python train.py --num_classes=73 --head_dim=48 --fused_qkv=false --bias="all" --moe="top_k" --expert_mlp_ratio=1 --width=192 --positions="conv" --head_dropout=0.1 --beta2=0.99 --beta1=0.95 --eps=1e-08 --max_grad_norm=5.0 --epochs=3.0
Rows from block 5 of a small image classifier, named by matrix and row number. Rows with one number within an expert belong to one neuron, the router's apart. Each number is 500 + 25 x the weight over its row's rms, rounded and kept within 0 to 999. All counts start at 0. Numbers have three digits each.
After each expert's rows are labels from the 100 images, of 14976, where the router gives the expert most weight on average: "responds to" is what is common among them. Only what is clearly more common there than usual is listed. The data: single printed letters, digits and signs in grey, bent and noisy. In brackets: how many of the 100.
# router: router (model.blocks.5.mlp.router.weight, 16x192, trained with AdamW), inputs 0-95
# up: expert up (model.blocks.5.mlp.up, 16x192x192), inputs 0-95
# down: expert down (model.blocks.5.mlp.down, 16x192x192, transposed), outputs 0-95

# expert 12
router.12:481480494525442530521517543491474538476530504529479485483504514512532515469511493512524474519466501486479463514502471513472548535472535508499524483541503502499481495526472538496515510543460459524502481542486446482488464463506495485521495513458508522540486511484528494505523496467498497495
up.0:494484504520486514523478507501489524462455537505516547516459529495500515496474527483514486498498454477529522504520511498523504488536493485465518487542477457479505477526469523468518526505462451548478492454494483446519513550499522485494511507519526488464457476484479501468507502526523522503
down.0:522520475494476479510541515496490524515502518505528519516545449516481478504482487476528480543515515522473458472465499493521482512548436472504508517507505489456518503505534509473503497485521497541538508501497536553508460483494505532531453473530492485508495502486471486527481519465500493483
up.1:524485477520507522529487459489483494517472520475487533552534519488530528477480511482533503497526498521499493485489500487503502519481479494491487478524525521514459501509505499526482488485521522490432500516520531510476533514531501504529489504515482496505490525464506587514444485533515489522
down.1:479459515493485524477537501506511498509519521513488514493501550481512480523519456492477514486520508450515474516494461497492513506516495520505499490534480509490567452442503464495502491516505522560508467482515494549496483496482472526525537494496489494529528495532483442511493544464518519536
up.2:515511478494481481545501478484470528489531534513488508542486458513486531502500489456493505492507481507499507506496518522518511498501537502556525459510511543537496524464526478517551485528462502507506527549471510508492466490536474552514472490504533522477475510506489477477462547510509489513
down.2:494494527549516516521518490502477527540488514520512516477468551504506455546468521560489520496483540509502539507522518504533503458510516517480482516519482490492497447495511478521501532488540483481541504483512476498471500505526527514502470497467453479503486514504520524488458507501493478469
up.3:488454511475484517469492542474548504513523517479494481514520499532482497497465524469526495471480512482442474507472457482495483499486475494521514516486541507464526512463464498486506488528486502464506515505483488497487532537517517486484511505504476529543494499497558505483477524507497492476
down.3:527492481513509543549519459543466468507489506525525497498479491466459500488516479495537523526500523509529497511528528494535496553486493491482470518478473533519496522489501515507532529512484508533512558542541518452512465460526486492478483479522518470528514526523485526516519500475447509516
up.4:522496482490483505467538517538480515525522509486483476462522517492503480472501493524504485467530519508493500494507446498526478509473508485509547499509466549503487484528481505498516528558477538508465489534521515478505472527509502523474505493513500459483486468536482464474480406478487437547
down.4:530505487502525450554481496491501530511495492469509530503516472527515489476497530495514507503524439509462529503453522514477494519513507526522544537494545481514550525478501516521500525476506489479555499530506465501499497480515485535511510484486535533491511498485423487529476517504496500498
up.5:480498515531543514487500477548495489489487506489503475503503479526509515478485505496508464473507503502495526505565478501466550563511502543523475485509492548476454533535502431491527471543524499529495515449470518507521498520463473502448467489476499503485492502486474474507489490470525514470
down.5:534491495484538508430477476514512470511463456444507502503494496518504493550534533530476535482452538493512506491507478517496570491519504466546479494517502490496493533484508502526437474501470538522543514516509495499473508492546511526499550498575468508540490525502524495482497513521479536515
up.6:491537517489523484515483490515514529512471491522496522505466514487482520487485465546495535516531476491518478494487498524533545536486504475513507484518489474485508535481487519547462529451486525563469484448530474503505451535531531516499512489474450528500513500507505504498519496527516548543
down.6:473474499510503524531456516500514509499477499456486485552506489489482492502523525530534496534515474481499504503519515520550494462502476537445495482497466529483515505490568450509540448513473502539504504495454504485519479449510547470516522504546549541500485527546516488496485519493488506553
responds to: sans-serif (92); the character l (36); the character U (27)

# expert 9
router.9:482539469537492484509499553528486509495509509550493555513500491517512479439521481472491503522486472482496447502505489478509458532483458535522541521489492517494465552490536467449517490460530515464483513522477502509511488501533503477503531493474492441485501500521491501534505489470509451492
up.0:506505470526505489501534519524497456544455509512485526545527479525508491511494517481479512486500503494509485495496500517507513460503480462510522461486518467488492513523463487530516528513516492495470525499517527529496492481502484487505510521499513473526443474515505526470495487481559495521
down.0:464502500459518495527492534493459495560507492529514512517492450487505524515536493489520502523482468490501468519509506469469537519521502516446496491539497484529482504521494488519504460502483519474566521506491484504489476456497502484507490474491522515474537505516466488511547521503490500499
up.1:498498476526500508522495485511512467477465485523469476450532503488519462500480495531514544467497476480483532449477487490511487492527468470492537456491482507499498514480480478508522499567520475492497485509454479515479491531516502501480544513508491523470483541505478485516491512536512563518
down.1:523516538518482519503515512480516522501492528501532445493475474541535475520496480523530499497454498541466503532452494467439500500519474475479504505508512508535504517489518478451512503474510461545470530534515478496488536497480491483521463504508524513538518470485535496508565481518467478502
up.2:469488468489491478492508510489520507495486506470529476482434472497493495523536462479467460529540528507492514455518541515441490516488499523519500481512472482489483471524493539516514464546489501533471491504515436480475493506518510498453518481574482509450487507555500492533485473452506465534
down.2:514500526484458498458472466521525521493462478492542499457496546488525477507518471490550514516498495471518496531519524486515469498524551508517530464530477503499449506491524499495498524505475490515518495480507520510523498470497470516523523534464543520531514496486465535499519498523462522489
up.3:505495499466527484486497468504487459490477508477476530497495506517524479498535469492507529477483543504512505490483498508472494504529471492508518500481452488507532485492492499529483491462433494488490517491504486457501487434504476470538484499545478524493498485491512503559490484529528502462
down.3:497508492518484512528492514469519507479510496506488488481476483518457556584490472517471483477469556431497523517506541521535498534537508526498493519470526487503515470489511475503504509470498494488499496535510527477487502511497522508463512477501515541475487514490517508495502540492520546547
up.4:513479509507502501500509513515479467484531520507537482532527496477513483506496476504497484489513504485445491474504457486501501515501533509488479550509525519505505512529507481504496459434525466528551487510477501503483520507528524533495471491468453481509510500480530498483525501524485465480
down.4:509500523548482473523503506518488494478518442496447488497501513565493513467507484513542450458526513494494504520508520513510477514515477494463513487469505485515485517534446566475472489557508542484478519532499475483507487487501535502470508495509478511482492540487512440517495498505525506549
up.5:488530526520506484458452454539496526474478493500470491551520501503518464465506522486509509452497473529532517517519473535522503464543525559480528476525531500501472497481475506483499487537490496475509488509477485501448491516473506505510491496503491540512506533437528460481489494501501490495
down.5:495507526484543449542513477486498521513515498514489496499473497507514516492456514476496501446510526511475516536477496483464515469519525499480474435501498523481484533527496505477474533507475511516524510457515466495548552490502502505525529486526504511495548474517520509502520496505522492488
up.6:499454507515515511513503509498488487486486474484505477510469492499446514459515521546550517516482506528543521538500497472570458503510506451528517525502517468522543502475501485539472473523483467506484519516486488484519489493498537471474454474507523551536462445500492509530498518523483508472
down.6:543486504472482494502482499473502476496511515516525515477527491497464545467476498478534476541532496525475492492484549569441472515514435493468493519508508518503508477506503518533549507483496531489506522519538460455547445549505477494505488476526502461480502490471531479479485523466518500529
responds to: small letter (91); serif (80)

# expert 8
router.8:534523476501476530507495450505506556539504476472502525499491466489493525483477539477453451461464498534452500502534469546481523472509495513481516542521496491525504497521520501440507502494444501473537499493511518533529495526431485484505479503516523458498531540522458461510509506513459516496
up.0:479474496488501506539505504496511551479541449460517530528476538445494462462511481479486462548486509513509498470522521481502473503502487540502520511509491536515495504483469526518507537472504536530481532515531463515441561482483508483528487516485555504510509490518490455493535468499513489510
down.0:485535511509519486529468481506513499522540495517466467499488507499470519525468518476563504540491493514466525501513497519507511525486528492466496473524491490475483502547478499493496525499467513542524434488461504527507483506493444467486497521469467514463476504523452498526425540506490502539
up.1:547533497488487510500478545496506500494516495536516497474486515504560514485522492486487474533467478533541510487470525508492517492484504495518506511489493473521519482493479532464551462484495561516523490488458470507489504468454533482513507502489505527510526502483494494478473470508505464476
down.1:485497466534516517495538514498502474496431468432469537483484486482502528448456510518523507456486469523550463472491474508491448504515483540468488510515533474514473492534471495504523518567453503505491498505472525475520457500501490526495494497515459513507501495521484500481501519495543467495
up.2:477487454500526507487524493505521512470498499485529470496524502473538492521534480497556501508516499503533517529487505498552517518450521493506478495461465480500500504500500483522508489485511452481519537487461498495496509492510521503500502501501504435522468513500532527551480441527519526483
down.2:444524519524463505536490524525483520482468511485510512505584495520490529501505504476493567541502509516535521481511512482511478519472501502516487502556470484545495527500515517519460467541521479471500510470467495491462524454494535452515503525551457533472482486517530562520474467468518490524
up.3:453479523548500523537505535499506509495513534472507529484504470490533476473496516522484520480530513476498470534528517476447490486486472515505520500515500480527503481507522502481527465544535496529455483438477518480603538494502511474474517470491539490513547502504542506486520527469484528511
down.3:517512486467487515522472486471478512514499498522515560492499457498506465517500518518481488520501524472507515469476507479514503523477473503465491515505496492501490476491500447482504511499482437502494524517567510580506519560523534496461510508498491503481488492510539524501482542488470500471
up.4:472481487488507493492515517496518566536486511461504498441472476485491447489455515536530520484516509505515464514456459496490513478493463481508496468525510488514558492470549522439532460503526494479496480483488468461519527526500525465516486501516481497478487510505491478544487432499469520485
down.4:475537495462461479491505512492520501538505476498493494515502489529450507489452475516483479492485510471540525491519545522508523542514519502480509503512476531517493467497514474452440505517509518503481499485472526512463533476500501477528520495504491501495538501464477504463527479517495551518
up.5:486518485509486469459470493496472543494525462526487465517499482484498484516474555466522483443508521509513493530487490514507570515522503507533533505484496548524506498487507534487511521480485490488509512552482493491452483446461505476506482509509520464510503476482542468511526434512519508487
down.5:484488497536501505531485507483496491509518487516513461469519507527492504523479488475587484460530503497504563469512493493496475525493482550547490512476497470476502477461461478502535530469495488511516461480516471464498504466516505504519495522509503505497476536493503541546491461476487570524
up.6:492420496510489524497537537439538479509535537544493497556488506511498473481505507451473479512519516516494498473467485491506507527508475552518466492527502512465486502474504502461497474514462500489470512504510500551463502511489511474443498514454496470507514475504541514505461477466527437516
down.6:518510500490498474508512482505492495489498524508522524485532492499532476525495456501526492585511548516466511453532463551558509507444508474481473483496503492436487516463462463517503508527521510452503474483477492525500513517479477517508509554474453525505439499490476464470524535509523515471
responds to: capital (60); the character K (48); the character k (40)

# expert 6
router.6:547524487535513501518551457499477506506466492493475540522472466499477482473512533532500502485473478450519460508467498534539481494472508514511504514472522507457492508527500523499530511542494474480473488500510509501501483500495520504490468532506495448477455534494460492472457481509486527533
up.0:533492535511499512497515489472495427530502494486494484474536534485486520495507481522508482515540499537480496513489515464498480480470534505491499520503526478535476499542517490481484566529510513448517502473463487498492500468523500449561527483525524490483460526511506463523481474533462500501
down.0:537467504490483557553519484475497528520478513518479526531502526507519529496506494461536477421472511455538482494496543498487486485548485470487439472506471480501484553518520489491495541513447500457483488465494540502484490524517496505534508479540504488534466451505525526497500513471523489486
up.1:487552507468476466511481516523472472505495441508501516488517497526528502487524499535485518542515533501474497457519549461542468550456481467487512508494512477506515496494459434503485515443482518499492506510511477522452503507528478484456463487494463487499512531552486523529489505485502458499
down.1:515546516460530500492554515563513489533474506505547510541496495482512464527508494538493532504490491474488481517492487506503458501500504524502503509540474459470542516482499518513469470491513466473475547545484474533489478514498503488473479501477507568538482476444479506535498467492489511484
up.2:508503514490462480456433463503534558498518523497555510493454483513476488514528496572511473488494487503492465489477519540523513493457548506515514503496546474531529476506504513499535533516524460468503553519465493511486506488530488501497484492482488469533491532502507510502485490497510481520
down.2:472501529522474491503504539498483520454514548528518462510502505510469484485497495449515483489492504528502559501515497500500502525473529499499530482509510505499530507508545496469463471507550498501489496517517503530499494504488507512490469493472473522482462551505520508468451484449561539521
up.3:480470530529540480510495489558453473506480491526513518520481499500489517512536477524531518502591480489515468527529518478512480503460477550507560512543502513467516497527506510503509468557484527553515473538509495556526486497528469522502478508542462485505486527507516529499515513493519464492
down.3:468481539489522528450495483485538503496549500498506495503482519484483480477494512451480468489495516437489500464502566530493482502469526511555512518524474499512475491502527544467447457465492465509481528499534510546455498528487510476498494485498533488517433514470520494510510495487481532512
up.4:475512492503534520464478497495488502496492502498493474523569511483491502532440486495541496486494504496521477487511475500511515465506512459486485518510508539518497511438488495545543514476490511514552463490510526487460499500545497462491480497461487493526536471536498518476526505531503456477
down.4:494524517493510485491549532496481516498469476529482479540489478495507475493474506500473500525537487492454523498486524465490497533490511474536481455503509451484523462495471486464489487457468530493471446493515491535523530506466508536511540514487480465497496481499445508509535483515484462514
up.5:472481493513477543507489485469473510508518526483539508468524523523537529483511475524471475519516471488460513472450542453484528478520479525500481497464471477462472491486500524490520514485470483517429493509496513514514491555506516528518497513462513500437465488556484493487491514501505466503
down.5:501477518552519485494478483525493457484493504477483518538514499461485464508484477464501494487466518508527481532536495439517475503538471521491484519529468483526476468453482521497480524525471552510544527500494522510508519480531468445477474508534493506474492509462462505459496488512481545471
up.6:510478498522502500514483509517448526504501519470454507499509495445512531497514475493484520487463509514528455522549544473473496518503482508504479508536497462480544532514483535488496505514516503516495490542547524536512519467435473496479465451496523503475524502518519523528490543516540500495
down.6:504470470530501510468554499533504525463481548521518506512476494560471470503535487499468518507494520538486514482488469509486515497479476473510502491510512502521478556489529502500482496538522466536534481490529479469514469507544480529524535480526522531522504511529472543498488526470535477462
responds to: small letter (68); the character b (51)

# expert 3
router.3:506483522459514481497533463477543497472492455509532490475510533471463469503495498468500509547516507487511500495527516528541498474504520538497475537440516533491572481479491470456489462476519533498547484481494509530537515489495472516485476481533522474477483480453502481541470434500488486533
up.0:533508463512531502492516514475489526492494464462519495477486462502463512506536465537540506501519482508467506417534482520498509517442500473521507499485521510494549502485507477551515520446486507480491511524492486494501493493479465510489515468498469521491518522506487502520517468503499507459
down.0:492558466463440499510542506528495489520471528548517495482553517490543477470467507458497522543478516538507490520532497512467485465457531527493547560527476477506494487491489508453507470491518487494523506490529493497487530511495508505535476490481469512502552480499508476506500465511486483522
up.1:497522509497527496518494499500519523488500488465473477531499532466472529477473523524547521503532492484501466509496498523537461481483478519518476508493486486500515454551532504481520471479515500481489479505468537510496504507449489477458513504513518443476482499509486518506482534531519502510
down.1:503487480518507496452481479503536495477451538543522533496504501550501494517488487492505532529490469470497478489504504491477518455473526518505487495465528506512485517487524491545470536484431460487539516528504481453509479465467510522454462431497504471503496488479490479490529475509497518469
up.2:481490498513557466524539497506479518478495490458465521531471479498496505525491477487526501502495558504456515480478510468463516503503529515501468520507505528484570462533468473487525497488523496455479506522546493500523459499542504499537509509494460468514489519532526512543531487517485525488
down.2:490478440528467495494515514522490465528515461502503514510540519505503522464508513485513487515525471485496523567481504501558521502486471471528524522446489466512551519510464509472512501503502447491496496531469477533489521521492527468558494483517502509498485498514481517517537496510492478562
up.3:528504503496499535498534479512540506502522452495543488491470478508486490495473506509476506486529499491474493447515496505476533492494469479437524522540512491486515414507566537516531502477532518450474512480520491481495475502521518465488490487526491524516505509507483533518488523482526528492
down.3:460508477484493486491460516527530460500493508516462459550498524499492523497436528476507528539540503531469513489494535508475490507465506527471514519535502488476496524475465451514508475480527491478518492514512496546476487488502482479555504529534470484531515476477494483485498451451485514527
up.4:487480507520503514558490488499522488456497541536496476516523533504486506529519454499475503470446538510500488462526470512565475496544462526482483489486522517523525521445468535528496512479534493504511500512508523487471472536508491528489529481484490519513548471500469504497499486505526463521
down.4:499537503471536499513516513464490522497458508437515531497486491477460553512491496497488514551504516511500543483518512524481520543526443502508487491481478475439511495466493508492499538510509462482502493506524488515499497489550510477505457525507480492470482520497504484509467528517524478507
up.5:443488498462483515506541490492508503507499522520490495519497502501495489490468462493455512544500454498516479501500480489499478507521499475467479525467520499528540490452507427516531489523543517474514532520486510464496523479471510490522472496529502490500469456498504536499484505519503539480
down.5:474503497461526518503516506533466517485460500513511577491488518487464459521498507501492477516520475461512458500503494519512525517483523545547538494513499541502465530502495503500510485504492513517527498509494510537460463476530493484522499490472493515486501563506475490498469470498507520555
up.6:529533488479521495474490483462477511547516496473475505481488491520548463462442484494464500507486511483459528529496498521534531515554491524482450545500512522515524501508466493493505442457533484515495526485511522505525485502495492526550504520512521553519472503504485512471506495528482566437
down.6:535495510498450505491500507531459522449530520524482515502501515485514500508501546489498526539498520472490484491514511538521530513468515520512535522506485474502530490537516510495525515522504524492503459492524483495502468482481533499491499513502471495467554511463478520450510473502510487517
responds to: capital (91); the character E (75)

# expert 4
router.4:508537533500524464477519497503507481488539482522508453438457513503463505504515558538530537512545516528478524504487524523524477535511501553494521547527470530479468473507447515474478474517525537520477508486507498502473501514503511443523480531478492489492497472484514509517534475468464490463
up.0:526501518509514507520521529477562481529496498505525544478508490542469478496511509481476493496520494462492485461493489558513481495478483470448493521494464466491563504541513472489504528500521522519493513484521496523528503510457501518491476517490550469529513466539470492506494487518515474458
down.0:510487492462529480505459483531512501488558521522496486493504464502505454515471448507524515490512520469528461486500557504503490511446491509508526494478529510459497514494497504487516504503520483513480556450507521475439507522472501486536522475539495487496520545478490448537517472492500515467
up.1:463502501520475457499520487502488515536479510479545521495533494491492494527458506492457503451493483559522535520527566484511509513488511469472496493505527470544553492504560508498518492479478517491511479495532471535523511487488480481514475535447514524480492485494511459529511495482493486461
down.1:501533512494487495474480509516494485517451514480507483466502516480530484536536508518481482500557466516485471443477495515501482482477491513456497525532462538500484502472475483518543492506479485488536491521493483558489457496479480470578491522472524509471508512525512485510479477477515512516
up.2:484475500502523559511500522502515477474481484529507517493499507510544486459499520477484514484477496486490493540525473496481455484514472458539497488516491457538487510468504583491490521510544529507564500513489471550492478506532528484510472524472487515516519494528511503481550514556530468495
down.2:502500520479508457497502499548518510503538549515467462491495499508522523502500455505515539498531513496496488477542509473504494492523519474491523515506485522538531505502503491563446479506504473484504517483495470524488523496490525481517460505507504500485511504518476494496575509473482503551
up.3:514498488517482526556518520455472506504520541511500485506500514518473513485472544496493528513504496512458513495543493551488522478499465502523523507509499494470464494520498495500500486536521543471535503516475456471524549489500492527472501513563553505503495467532518513519511481503498467491
down.3:494534483537497510517538495510498472489451523533489509526494463509515509534446443501523512502470516460491523503526515493464508541540470514529503452495505491496522520523472509485498477486516510462443544509486517535507510464501500515530539492524526507477468527503504473503546473488514481510
up.4:474474486512492500535550505522458487465516513478475510452485530454460495496533501450535511484516498524483514551487489515534564426482534504524473491484504490477467479500469507464503543546487470522473502505503449521495524478511536511500480530494480477533482503507515474523516499473481485459
down.4:513497455493517542537512483549523534491499495492486498498461488496490525494518510542509497505514525492487518477538500475525471525532461491523503483556469498486486516575500504468474504472486534521508503514491486511491501483478517507535500467481504462443493468518475488507544506545522503538
up.5:491474471476494477462526476512501509525501504555546484477496517463476527520481473496508510509506512470511551533507484515507535493554506509488537510482486484517502467536490506532502467479504518452501484482470525489506510514512489491507460529492494504479480487510497530451453492480499569487
down.5:482531496515509550526512480476532524503513509531507520504528493486498526537489525463491511511503465504439498486540528524514481494504490542557513539531495508512529480483533502516527545483506492503468549482494522525457458468485535484483464476529505523510504463520546490506523541484546528480
up.6:545480500495490498491492514542514464548489468503546467505532520522472509489509488514524484511521488538525476500497479522480492460515528518491521536486472473514510481501505512468546477459481507475538473443513483504497512495520516503485505523497470521499539515485496475478509434506475486461
down.6:501518497535537431504511519517519503502464495480490501464463540469539474509537550495520529474523500448473494500546507529521512487504528486531477521496517508510492446506525506482465488516537514482509528482510523530550467535475534486477531505482468474481484521521485448490515529494502514487
responds to: small letter (85); bold (77); the character v (28); the character z (28)

# expert 2
router.2:511503519482535458489522494504516488507517525507473488539479454480473474523519476506522540519534482511541520508471511500493494463516543511502486530507514482487493538483493488507530518492489463496487538522475505494490547508510530473486450445541499528517506513522496460518440474505523542557
up.0:499496522494511480477521489497513518479490457486514508494536476539477493495496505492572495464510519540494514547535480505468489447511492443523528478523470483512527530448509470516469510538519496519474497522504551488517535479536530501457514463436534482520518520495547480532533547496514500497
down.0:539499481533515510523470497491521495472530506485521518448455514504494506512520473468490484459503539460507516535482521495500482512506485540483490532513488510510534475528501507511495511460469512520565470495517488493488456475522548507538502535550525512511505507494522512455468479528465480511
up.1:452502479512481514515495537503493463516510437502511471519502544509519529497504511490535515530510491540490526524458504493477493496506491539533514519499542541440485487468526480520511521556519534522534495503469531469515529472503481465497506460493527504504460521549540520528460473525479527481
down.1:511498497464509532441491504505493544476529531493471471454483468470532514503464497509491514504467489491523493493490471482513497503486469556503534548493477540564481494506482457460474520480505468536506474501492481519522537513488556509484461513531454514460529478516510516525512514536510521501
up.2:516494472524520482489527543472498534481523490446466492495554506525478503492506468518511504531480498538489495468489526496538517521521485461440487508507534501499448491525504513485494484494493518509486496506549498515511469522513518511576508495485462458516478551538494456447515499536479482483
down.2:506440468517502545459496479502512462533513529521516530527451527468525535523487530506506510498551480505458522496474476492480488528498499529499504496534507566510504493483515498532503509466498513488527529525507489524523483506434495475513517517469510486528521457544525496487490476486485463488
up.3:495470539499472516540518488496512492505555528472494526577514514491544497550474516517521503473492489527491477467524486498500515478501521501499521509495557531517516507481519490485508511496476479532507500505478496471504510479529543528516534541554515505484544488478511519499510538447491472498
down.3:501481487531505476501493469468513542502495501472495450446485511473440496567487509521466500511452493457497460502542505514514519526478473534539474495492565487497504477518547475498506539499467477478511499470476453481519469507527531487517475524538480528465514477491520490510456494469508527493
up.4:535512490499541524543455496477518514496523492493508478500490524499468475509533496466494506506472455512539508434478477509498467539491531516560456495499506481487529504479469512535486500489489485495500515462455511447484528518520487517477560510496478499494497454565500539471510496511528463457
down.4:525475466511431499507504486541500509482483488488465463502516462496474506459510517506491481491483474517479506481488536504526479513523464529503474507467495469477505467548517516512510513507494499486493549561460493494458489519501467546522473528536509456532454547485509474462520523532480522498
up.5:490498504448477508504499544530504514525501499478502470522528527536525465521464499535501475475539498511499503505539532550428490548498446457523498504489520500489494488491509520525480473530459513525503460546526559434484463523496503500497492506509486497506512498549498541491512475539544499511
down.5:484496472515466469551496524500518491538516471482487437488482511516467505481516551503500515488455514518569496490499456477484510532506491499511525488538468540505525506471447493531530512501475510515524557482493482551492489484491486512534532490509507493505492514531499483502474475505500489508
up.6:521500503525515482505528510513503508528479549531497498497520459446504493495511442438497508509534490491542518519483544551506496502531498471485528489504539522491508473475509503471488506552507513532531465492449465515453524481506461508518498496459525533459527473501505496472460520500474473490
down.6:504490510499526468506564520489496479480510450525528473482494479462529529502495479488517506462463485549549504515496522529501474528483516497506424491483543502509473546501500538497538504480470532492502516521510488461513475441517496489470548477518539481482537499471504484538491527482481493466
responds to: dark on light (96); digit (44); the character 3 (29)

# expert 0
router.0:500449502510533495514480494512553565469526498499503477488495524477521489509475483469467488517508466487543480458548496493502554490500495488492461496520499531532515510521483487544470500485535494475489531479536476452543469511519514466488485520459511498519510492487498479540505495493544479489
up.0:485508477497495501519442527478458523522491514543512516523465499500522485585515458504454456532527494527483491522486453524500527527475507534509473523493500501474519438505517476499503505464523530521518545489506509504506539475492554472487452483465490488506499482489514531546479483485494488504
down.0:516487543499490535480480502525498463456469483522501501520447501496464491487521491504502492487517467506544531513550500503507517463519481481523462487489480502468477487514496445526533459473504522507477489476501466480499547528512531529473478551515473528501527505555473488478463530490443486539
up.1:448474545494501474427477503503509479514469493532506511441496520467504465483489477499472504491522468475517512479501484506491484471532501454469509520500509512462543511482460477491511517504516531473492474503521544540490497515527498554507528526497496484514496496472472506510465534484504522514
down.1:527478491473473502473531506482536479485518511495515472507537520505517528511484506500490462501519528503517515494498459522484473544455492527456543521540502499491495460483527490495477553496527508532490481484494518473529514516521508474447487505491467498457509504483527450500504515495537487490
up.2:539476514525513539508469498482524512468435483531488559505515475521513506540523490521511504483550469517535501502464504487476487537465505440472491539488520519516464495520486495490457489497515503496485501513517488522489493508491490477524477529507458463532475503497507518525489474530470506480
down.2:505497517481507508535505475493491524523514471503491469512527470547484507515472513511513452509507559500478489517498493498507513483509493482485460480502542486488466535446500498436528499511535473515449445540522499479501528530511463523469457481470514512494513444512500507482492485499486487509
up.3:505482528495508456501515475501526493496481511480502529512476550512521481542508509533459494511496518500490527480452507524499454539532492511548494500522451504553521511538489536466500527532547439519504546476517460519515499499502482482510489556522485491561471480476543497482486511479510499475
down.3:513505483465512491483530532491509504524494537538527503528507505473467524470577435511485508478544475489482531463482518495484522496498488504492502487545479461480501477511547558522528509500491461520484513515486475489529482501480475473483504511486520524473519516482490502489536531488509552498
up.4:491456474486524530519517507518457460509485505512473498485510536524538478478509474520509509514468530528519552512542501509493484518466503546531471489487480478483474518508517479485521471492524531514527548542508481513517484487495479481526499491500510511509541486506487449531484476539476475491
down.4:548526464542474525471523472483488549519526513442491530507463484497469558523499507467472522508462536515494511503453506528521506486536480500559500503488519505461454524462461530511491523483482507517458517494479529484500511514506512559571541472504522473510475506524504549490516467502520464540
up.5:514567525503475523523494512505479462487520490514498521507464471489466474503471508516499516532491490475530444541512530500490451487475482509525463505478524505469537484494516466501470455516479508525487504499541517488488513499472542482495531495512505486501543490527512541570481517557482506506
down.5:542511553544500510491491499482538477512485515472499480520547539522540520476528493492502530464493509529474512507525496506504489547528492495539491478521521478523505512496505467485489466489525471527542526490507487490522510524476495493491511504499468515490416490493525475483502494491536524549
up.6:479467477515520482541465450525484492480490469502532490505470464499510533506478523487472522502550479504496527508475487495464461467479522436470532503493492476521478477496500468502501518525498532549502484535473476518525525493515481483542479481519535473467470494544523463534532483468524509509
down.6:495505537512498489529494528484490434555502517484523487467499500481463481502509490521536532483491483520519505477500455526495506515487495504469513509477481549488512489529511482525526502474500501543456514525501487534480456486505436498509513503493514544525507495509477488479465527510478441519
responds to: the character - (37)